{
  "model": "image classifier",
  "dataset": "flat shapes of many kinds, plain or patterned, on busy backdrops",
  "train_examples": 195000,
  "image_size": 24,
  "grayscale": true,
  "crop_scale_min": 1,
  "horizontal_flip": false,
  "translate": 0.06,
  "cutout": 0.25,
  "targets": ["count"],
  "num_classes": 6,
  "arch": "resnet_bottleneck",
  "norm": "batchnorm",
  "activation": "gelu",
  "channel_attention": "se",
  "depths": [4, 4],
  "kernel_size": 3,
  "stem": "single",
  "avg_pool_shortcut": false,
  "widths": [256, 448],
  "mixing": "cutmix",
  "loss": "cross_entropy",
  "head_dropout": 0.1,
  "init": "torch_default",
  "residual_init": "none",
  "optimizer": "muon",
  "muon_scale": "spectral",
  "lr": 0.027,
  "momentum": 0.9,
  "nesterov": false,
  "orthogonalizer": "newton_schulz_5",
  "adamw_lr_other_params": 0.0014,
  "cautious_weight_decay": true,
  "steps": 13400,
  "batch_size": 64,
  "epochs": 4.4,
  "lr_schedule": "wsd",
  "decay_fraction": 0.4,
  "final_lr_fraction": 0.05,
  "warmup_steps": 260,
  "weight_decay": 0.02,
  "adamw_weight_decay_other_params": 0
}
Rows from block 5 of a small image classifier, named by matrix and row number. Rows with one number belong to one channel. Each number is 500 + 25 x the weight over its row's rms, rounded and kept within 0 to 999. All counts start at 0. Numbers have three digits each. After the name is the row's rms in percent of the matrix's.
After each channel's rows are labels from the 100 images, of 14976, where the channel reaches its highest value: "strongest on" is what is common among them. Only what is clearly more common there than usual is listed. The data: flat shapes of many kinds, plain or patterned, on busy backdrops.
# convs1: 3x3 conv (model.blocks.5.convs.1.weight, 112x112x3x3, each kernel summed), inputs 0-111
# convs2: expand pointwise conv (model.blocks.5.convs.2.weight, 448x112x1x1, transposed), outputs 0-89

convs1.1 088:480532516493542500493451480477505511488508531477510475535519519520505494491487489502514451496488504480518498511524472413457513443446548527448512523535480462496488542491549540509473483502496465494513460501473502497518473492513494507501515498520501497490496474487462495474495458464475517504456512507482495516499542522513492455483491503496
convs2.1 099:539479525490507503487436503498488441506506490481522521485496496518484495492508503481538514462472462509516501446500469494508465492509494501477466496494495553490498507486466528544502472500498516526495482459504516489553495477551494549470572491504494531498481498498493457510
strongest on: count: two

convs1.42 101:511534542504488533514530534505525484523517486491498518517517483529512516504516495530503524555536501533498542487514551512495502535482460496530465496511515511497529539510536534545519506489551506511514520522546573536506505513507511522554507494531519498491503489524458517495480486497523495499446485487522542529524491501458527469510500511533
convs2.42 091:488502508516513508486479514498480412503485489499516501509500423499523425473498496497480518490471479479513479490504502493505496506495544509509450476502501522493530504534484495552464529511504476475520530499529475501528477509583518455492435489486500509497496500483473578492
strongest on: count: one

convs1.97 115:489521556532527462488539540499521507503505524515500514540515477531508520495486520511496481537519483525516511515489528506501533486510527526518561502539477535529541530512510559524496509493531479528528561502503487488474494527505541493517570530480519541523483490505473490467501542517528482499493521503485519494493534492456533490485523517501
convs2.97 098:507510527496504494522453509501467475502521468496536498509488400501499511530525500494480487499520506509485506490506483499509506486499514496489490477494495507478464519505505494481514484516492489471491452497519497471594497488441493471508421509500497530492499502486488468501
strongest on: count: one

convs1.50 084:518500526492473476494474523490503476493491499502527489508484493455526507511477495495522479460484502554494486452506509493504512527472529472485543503524523464549499551553515493505479545505495464531494489511495494501504514512494540544498460540502518491489523544506446524540527482498462479516473480472501514462488493507504562538468528521542
convs2.50 101:494510485501503484474522505506517489503523499478516486486500538500474471502493512510537477463472470485491577516497487493511476502504514513495490506506485497498474489506511494518517520512490480531512609458504492504498459499534509472498485468473511505482493504496501521505
strongest on: count: five

convs1.98 087:503498535488462481492484534486516465495521500471489511487509484516508467478486514467495403499516481486473522488470491532494475531478455489549478466489484506488514493479540482474468482444502565481492528507458488530471479508520512494527496491491484443490485471493496492510456450507525504475493499525523552502492522498466520483498502508508
convs2.98 099:440496495481517514502484499474488472497504484503437485488460525458519507483500471521518475471447511500493418506506499489481461473486480529462460490484499493490476532496563521536520514475494480468510582534487488514518486501443482544481531498505507500511493491483469529503
strongest on: count: one

convs1.53 101:500473519466499510512500478531505520483529534485493508497504485486491511529534537463520491463510511491514551442513512465490468517492492494502484512511504505512519533506472513489522509488463463492499448512506486563498504473496512492517487486501479499502503521544486506527528466536508519461540466496530456520497418535538466441505506535479
convs2.53 097:468504483484488501481498495483473464519502479494506479506499483488495497502502491482478476479566529504485560481504480502498492491506506501505498479491485488464490527500512489518488462488498500501494497507501499493520442503479498482495558496501502498484504514480490580509
strongest on: ring

convs1.101 094:500524508537523516464500520511489507497487541531464533510475515516493539487524507513495528484477549494522476506479500451509534485503491448475503509501487518506492466482525502485503496522544492459510454486508459529482536491498554510493534504546512533489489516510513502456543502517509468480545522530500540524508486535526570534479497533509
convs2.101 109:552485481525492486484476510511521474500493510492510502473507533504510519515498520496487470522461513508505478518494502488481499502483505505443498520517485520480489484499512513526500488496487473449501526466483493498437485495610511574516475504512502516510487498510474449495
strongest on: count: two

convs1.33 080:492484482477527513495529478462512502522485555457486491511475516538502488505479542461500510572545538512454493531508481464466464505488527518489484452476458491491473479528490528551508536481529513526497516523493486504489467509508530510504536500491478524517492492519495464488482424484504527492475485522482493531532516490482501476474511492486
convs2.33 103:505494512499503494490465497493525528496500495496512465492515478489504511502517508516498516513540495524505481516499492507523499500511496496494507518497501551519459562477470514521483506509510476511497501575486498489573461507460502545483517486497506483491491510501461486502
strongest on: count: two

convs1.47 106:479517493544446499473522561494530460543498526537499541506482481490489514503488485491517532496539530515522475481486523521477539509543467504520474531505495520519507520477490532517521550481538491513517479515506526506504499528498518514488572506501531502492514521473498531482551560518495490510483509510465487510491512505511552461541510523488
convs2.47 102:471495516500519502471500510491529564488509496512477510490496538476493510482492486527502493467507447509498458492499494489494490511499523485494479520492491431482450471509510478528483498485520518524487544558486513490475577483543495553508475518513526507491510500542493447505
strongest on: count: one

convs1.65 083:518468527517513503531483457500477485465513509502515463502477541510502439536489454485504471580473501468503480517485440450501500472479521526482511485454477493465526495487548489496500510468478489511530525476483524505514505510472486518474539518471507539511517483486481483486472514471501514507507475530490498475463522531470496473471502459505
convs2.65 104:481495499499501491486469490478479526498493509505513482505519507495505532511496484466417495497486520468492508499488504497493529494499504498505530488485506518450454544506495475545514513484485505465500517577497489509576583499487490557502554502502506500500506490506498471518
strongest on: count: one

convs1.104 078:489538524561506513488486496511499539466523505480511483512515511543504509489503476531499479521477477522512483542499473501517515495500527506496557508511479514479481543515527558516499543447488513507511511488468516493526441469502499495473507535477506539505515507520465487491534504506508498530447519502460550539517542533511484456518516542520
convs2.104 098:499526512509493492505478509465486530499486500475486505532521416506501508500521542503498429518417486525510545463503514475492479532492516497497488505510499505498460454490483493487502465446503449460483487487508511490544466505455501467509506477499507472506495504523497492498
strongest on: count: one

convs1.3 069:500484473507572513564533499490528547492527535483508485501498493568516495516532530492530474540494522493512522420501530451520484496502461505508493477470501473479496517477496526514486523495506504483509474497467469579490488509493517539503524507516454498520514504517474502496484485500495496491495510489511479508484481542528506494475466474529
convs2.3 093:469488505510495490506471502498457538515495495512495490500489536513506449517513497507517473532490533509490535509490493493510485503506505505480500511502509536472496484511502508511492493505502498568514531488501489520439502512565495481525460487501494505498497513514510530496
strongest on: ring

convs1.60 103:503452484461528524529468485482478454503464532468503459482500529502500461479493473527498511504499513496481469482462449467468501501466524511421492532501480473469487514515521483508480497467481485506505500496523509507511498473516476512511508450459495485509499505493470490498508446497493528512515475595492471471495485513507522452497499495492
convs2.60 115:486545539492498488491503515533445497517504502510517495512506517501497472498500513495461467476506502504496625462506500521503468527516518487513482490497496532492471542506508477563509513474514504497520465590506505496594465479426515535494493506509496495479488504485492484509
strongest on: count: two; count: one

convs1.29 083:463465459496528508500527467477501495479496420498499489510549491499489504513490521503488536544465491473492512505517464448482505464484520476483492489482543452441519501498495510515508504533488504471490521512515482487472487482508470490509494506488484484498479479488519474456468537505518507493485467552461512463514477503489457543430495495511
convs2.29 107:512493484512507497523476504489474542491471513490543483507495511485487495513499499513502508508498522506500515482504505496493547494506489496479494488505504479493503484507505526458500503476525494509502432467487493486450536513563503451518467488496489484525509502517505485505
strongest on: count: three

convs1.96 118:520554605555512508522523478512497498497488525465524529480500521491487482506497483487501466466519497502518474507505473532509482505506509487465479493459483500511493509476524532480509508476481485489501496495488486517476485506497542505469495555498480485507478501493450568464501548529487483508509478530491525544484547500466510503551510502502
convs2.96 099:486500484495491491527491500518504508475500491492515504486488500514476516511509492486546504517455487483495437528497491523482480495499457486485457507497484555521538481499511476513477491491498484539494455522469505500540435506358498509510473510511477501505519494501528468507
strongest on: count: one

convs1.0 077:516525470509520480504528480489495478517470542466507505487497459509509531521517472496483481480476498478506509474545471433471484444495446492471559510495490463486481474481490494526480471539477536476496452510475463503485498516503524500488572541495502536490496478511526516481507504504515504480463495482489484524473560489493509505484478478471
convs2.0 104:500529490492494503514504506492488448488509495475492486497501496509504526498526499494468534499537557503490508517492486510493506461501458480493510502491487506489452515505467498508515516479499500505488485440498490488374536512429503440496538481499501497491497512502514464491
strongest on: count: three; flower

convs1.108 113:492519515535496499477550526490509518496501526517497469514528500534494526515484496528499494488495521523522502482484508541506511555542455513537500536503541520456516478525520522537529497509525490501494533499503540515503511525495509522521537532508519520500495517491498545475546589518522498521472513466514510543543485500480525506553480522462
convs2.108 102:531493491483507507517406499491536500512520499505499500499475491538501527524496521482515506489502502499480443528489504504499467493520479498549502502504498377491469429522492495495506497489501477551506575502488508487474429499542498556490551493498482505488519497505520476521
strongest on: count: one

convs1.72 094:494509490460502460517477434486494496487493543475510476481528502550502482500515461501504406519473469508494501532493502470480481482476516507476493492445452482509513503517536465525512519507449504516498495502507460502515488492498491490507500498487484489499514482483452514493513485471518532490470491579506500493480536492503472440471492490508
convs2.72 106:458534508524495497495570486519485422489487491520513534489503535493503514477507499502563478534494500490500459541491507489482487506485531489476495521522502526508440529516516482532488497496503474504492565514489486512535509500496503494495531534489503514497511499521496482492
strongest on: count: one; count: two

convs1.11 131:533538461506478495507532504500514530492541456507509495511511482573507526523545501507498500468542491501498524453515511503556505541555456509529487499488517504492497491496507491512510511511501498502512525519516539550459516515498550554528469540491514508504497515539500484496472536499506545502483489470512472528512466540513527521483504534482
convs2.11 106:470526524502504494506356498504469418502503511511484505500486529491496481488499479512476501492439528477486442518509505485508496485507486492512528522490510521501472522497502511499520494490512494467494538498519505505421479530544505489524451494509504483512518499524497491495
strongest on: count: three

convs1.39 104:519520519521494566487537513510540520519521486476535481508540500473510499478516490563500472465512496471500460540479501522496525483520476486533509528485494560503555508491496503516536488490513510482523526517538537506525487539504505529500497526507509501500508506507500493497529567511515492514464538497494465475532527494514570513545519525506
convs2.39 092:508474502501498498493452482513492489509497488510489507511477458483484512526505489523543486474454458495496443516505497504509440494494475509510504478471500451520485512485477489514477500480494503553499485460503484495439442495513491513509470473494505499501501495523498481499
strongest on: count: one

convs1.95 087:499464505449488488542490549497497491493487512548537518538507468531503498496514518489482544441548493510510482487470472525502540496486484507530478486483458557472517480544509518510462517440486509508491590499475527513451512483505500516497500480477477446497478507487483493518498498501514488525478493495503467492504495497475481481511502518508
convs2.95 096:491494523493522509508489514493465516499498489510482509519488489502511522540498521489506501488543515507485431519493493477497524500510548520466486495486477570507478483502555514518511503484506489462507533515498493505420546504511541444484499502497500485511508505476492451499
strongest on: ring

convs1.46 095:508506524458525471523499508510472507488523488475520507522526492501507495516534531520516507477508524500507557533506479436534498480455515524463491510495470481522509524475485504466497471494533550495490458491490453557494497491517522553530470464523475520508502526548538520510523460510472529492536488521519447497509508525534497508467511507499
convs2.46 103:489517495499500509509489495530536449519466503506493487493497468512499502505514517525469482500541484479500466526508485487499473510498493516500495505514494441493536484497508484541480483475504514421498504480503499509427488498521519513500500506486502523499511495496519504497
strongest on: ring

convs1.109 084:492452508502512485471547498517525513505512496511477544502504448472493497491520490488504559481532490463484504542433484474503523462492519497504451523512426539499476510497505512513515509473507474481500509487531513509503529515499509470504490507514473481483501465520549458521441492497506525495538483474493507524533516509553492553506486499490
convs2.109 095:479484495507496515500432484523504586495480505505456482474476504489480521494510475476536491455457488510502467510513502508488515506505493492508500501466509448538584459509525481533502480510484508568519527518496518481471535522529490510470567476519504476499497509490507499497
strongest on: count: five

convs1.56 091:505542471467495532481569566481499515531478511490489516474495499508524521501520512523483508544511491506472535447526505451542492472507493509469492490498510472503481497473552543547515477501502534511498509533534474512523501501504529488533541512480484532505504539497523482451502458490509502497490525500511516487536468497459470531492523474481
convs2.56 105:448498526495510490502495506535467402506511517492490495517511492474500483539519498524462501518584490478507532513513496498505495491489515510540499466517480528493460494496514495535492489513484506514503500508530498472486504496482505417512473506516517514502511511514498515498
strongest on: count: four; count: five; ring

convs1.69 125:503512491488511541490515500523496500498523470508487482539524464494503498474475502586501484456509500526522469454489498546520514501485527504477505550509545498464500487522508499502550503461504491505510523491490561500515487510484501524517508518524556490496541560490486503512505552504511476528490559502491483469533523480503529476550505507493
convs2.69 111:458494490492495498478461507508520448493497490535459477475507450516493482507499480491521464535552492540501483510500506499498519492491502471500475509513506422534483496516512510516476489481505482502479520464485491480454571500517496472501503492504488517499511502501449456508
strongest on: count: one

convs1.13 097:519495474520447518511498482510484518476539496516529508468528470505500545509533476488495503524503467486513504534530486533494492486530448505519447467478500502531531517466493486529495505541506529561528513493491524519475490513508498514544493485503521503508501503547529528445447477486466507496510478452528498493483441492469490531506497533535
convs2.13 096:473472504494503494517504494513489531500536493470487481487485458501495516493489470529459456470545511492487520483503493504502507507517488506487495492495481439493462533495474483484479489492511504462516560440497495496507641512565479493478550510488495502495498505480506474490
strongest on: count: four

convs1.2 088:479454528487514536498507503474497476513462506429523489491492461515498477504474533466501487532464529504503462528448452460491507494510523492442531505491511456483478505476465480519495512523489456484475468523460502487512476481498481504502514500491491495490515478488483422518501480480527504516485506492478531482498515482492475466429512497500
convs2.2 106:499527470507507513494522486530527509507495500506498495496501534492507519500478502498456483509484514496500593487504493477499541480495518494526480497500518530501519461519495518542492505494486489463492503464505504488482521499524499511501471509492543506510501503498518507505
strongest on: count: two

convs1.45 112:519478454501522508484523528471526495508506461502502521548477462564507518498540533518499508557570489477496529518501501462497495514510505493490514541494509490513498506524500507501480520488514554481513522527485537546491500510503482516511477543508476470504511513525514456466422485507528520498485532545492523515538491505469485511482470480487
convs2.45 096:472533492511488508492497505461490520516516483504490524511495497501502485511469496499523495519526485518501438497498514490501473511501515477526473510480509495498487506472494514510508491528505495527520523508502496506502514480512505596493504498486505492505485510509466482510
strongest on: count: two

convs1.22 071:506537509494503490514518520526497496482469498552515534499470475480521498456490533511473527442498476502472530542464498478554512493540543520475478526490513511518516531531549485462476497492476453499502556518463478478464539507484488471515449467521494466504500519502541494516515518477514493503560494490526513494506483492502470507478492483511
convs2.22 103:493504517488498489465465486464497502507495481488493483508481567506521472476509517474539488451575495529512578460497488513481502511505476525508497485524498474481569501495493476557490536532490504554503488514497513511572446487457502486526613505500493479517515510499522577493
strongest on: count: five

convs1.94 124:500492508439517497488465449508467498498489528488482465491479491548492458487519525445495531550501536488455506497507467444508460485471536508476538490492464476465492521505507504519501537499478495523494467524474477497491497490479468505485486479523491514501510485497532433511503458520508532481493494560492499490526494502514493483447493463509
convs2.94 123:491500491486496501489545511498511473498500483484512476511498510507493476513502515515497513509536484504499501492507500507509479498501528494453508508499495517496502566487477503499490485482503524457496527511503498503541550498493506466513471501494508513493509493507477530504
strongest on: count: three

convs1.51 093:505509536507489498528531497524500544508512530526495511516532551527504509543537515505517504466514474551495510512480502502473526516510500497529498534526489518513524538508497519537524497495515526480500556517566549538495490503500499531526441532524525522512500507510437488493527475507474514529528495486528471471514541489480472526529509532537
convs2.51 090:478476500483511497508436485529498481492497480473558515487487438460477545455484489497477503513469482480498516470495491500501420521495459491512477483507483461520492529509521500545503480483522499589525490471479506514482474511505499486506502500486495508488504501511483486480
strongest on: count: one

convs1.44 084:505510522522488484504493467495515500535501535476479495512529515488511535504533518537498437538483468507500526534481471535549504481469507479455547529528457478483488505527510523485517496502493511502498503487537496490525466492503534518472530517562501523510523544496465514464517518511512523471466501502518500558471549481492484457519530533487
convs2.44 101:481485495511512500486483510504481476491508481482509501503482503505494505500510489517526501470519494499500513503499497499495494519499479490491523513480496515490484493480489494469476493435493497509486499537503518485520481496504488489499432479507532514496490504481461457495
strongest on: count: one

convs1.57 100:530509488498464483515529537541511515508513478526518518495495489498521532507508488468524480489509495513490528475528522529527496481546449486534516495500470533503555517464481487511503518496502484467513559517487475537494525532486515533509486521505506441521493504516530474518478524529522513531436500455509480531524422526485507520512523528492
convs2.57 101:497510511492501505495498512554491477500498491488504463517502476517536515484502470488513508461448484527491551489489502498525502487520489499502444479490494433511447493505505483516519510492499496582510473520525482488473509525506521542488542508511488492496506505496501462497
strongest on: count: five

convs1.31 094:508536530528542527469510491482520486492526541501486520490493516513477481493505490487485513507501505452526514549469493448487481492501512470493569491465448465475461468504517513489491495516523485491485438480512444498498521514493563484485557510524488450477490489485476509451494542503506508480478473506519508524482519493480466474491504500490
convs2.31 101:479504497477506504519476503459527523498499480497505496513500476519467516484509515494511491476396484497498501487504506512475547490498470491502501532498482568482569480472506496479506505493499504487514494522493499494548490509510492515515529505491518512494503504514514461488
strongest on: count: two

convs1.110 081:511505484475575494540500523478499508495483449489503484467495504505522519525505476469492469436512508499560491495483525500516464486532522502485502486453487538517490526480469514500484465491468501481491548541470480527510521514481492503528541518479458494510493480556476487484428518491536548484505513483488482511512469519507502490472501493512
convs2.110 085:473501514528480499497505479493488434517511520488509533495511540512492517455521514488459445465496470481507489501507500503512468508526504490512500493496492463512480478490494504479496517484505480479492489536465487479503486491563470474498557503524510517492502478493508472491
strongest on: count: four; count: five; ring; frame

convs1.14 093:501528476498465485512487528510526508523523487471554531499524511491518502509524457499507470474570516521508476472515521544517497521520490502543519462466576522559491502474493465480500486500476460475505487509509506521511496492516480523502500486508498520490530509526463525505464475512489486509509507465506535468528557506516541565511507497517
convs2.14 096:467517493516501482494548492486495494502533514504436517506481516480487508483491501488463487485560457515506442491511490493514474499504514505511495503507486491490475482510525507532486482488506528499512507454492526487475453531648522433510501494495516526511510511497527537504
strongest on: count: five

convs1.68 094:494508487497511535535528498494510528482468512496528489474507531520498521505557534504491481493527514568511550481510526515520540500532473511538487490523489516535500497501453511533506511489480506513508562487557545528514509546503533497523447514496485518499497497540479512494505510499538510506478471544515489527485515525491483556542470528500
convs2.68 091:499488495483501511489497504474483477500495500505494489486499436507488516512513491513466469492524446487491433527488496499506430494500509513487452508515492480488534546511474501523497497494504496472506555511511474513517488502543510473519488490490502515497491500487503529492
strongest on: ring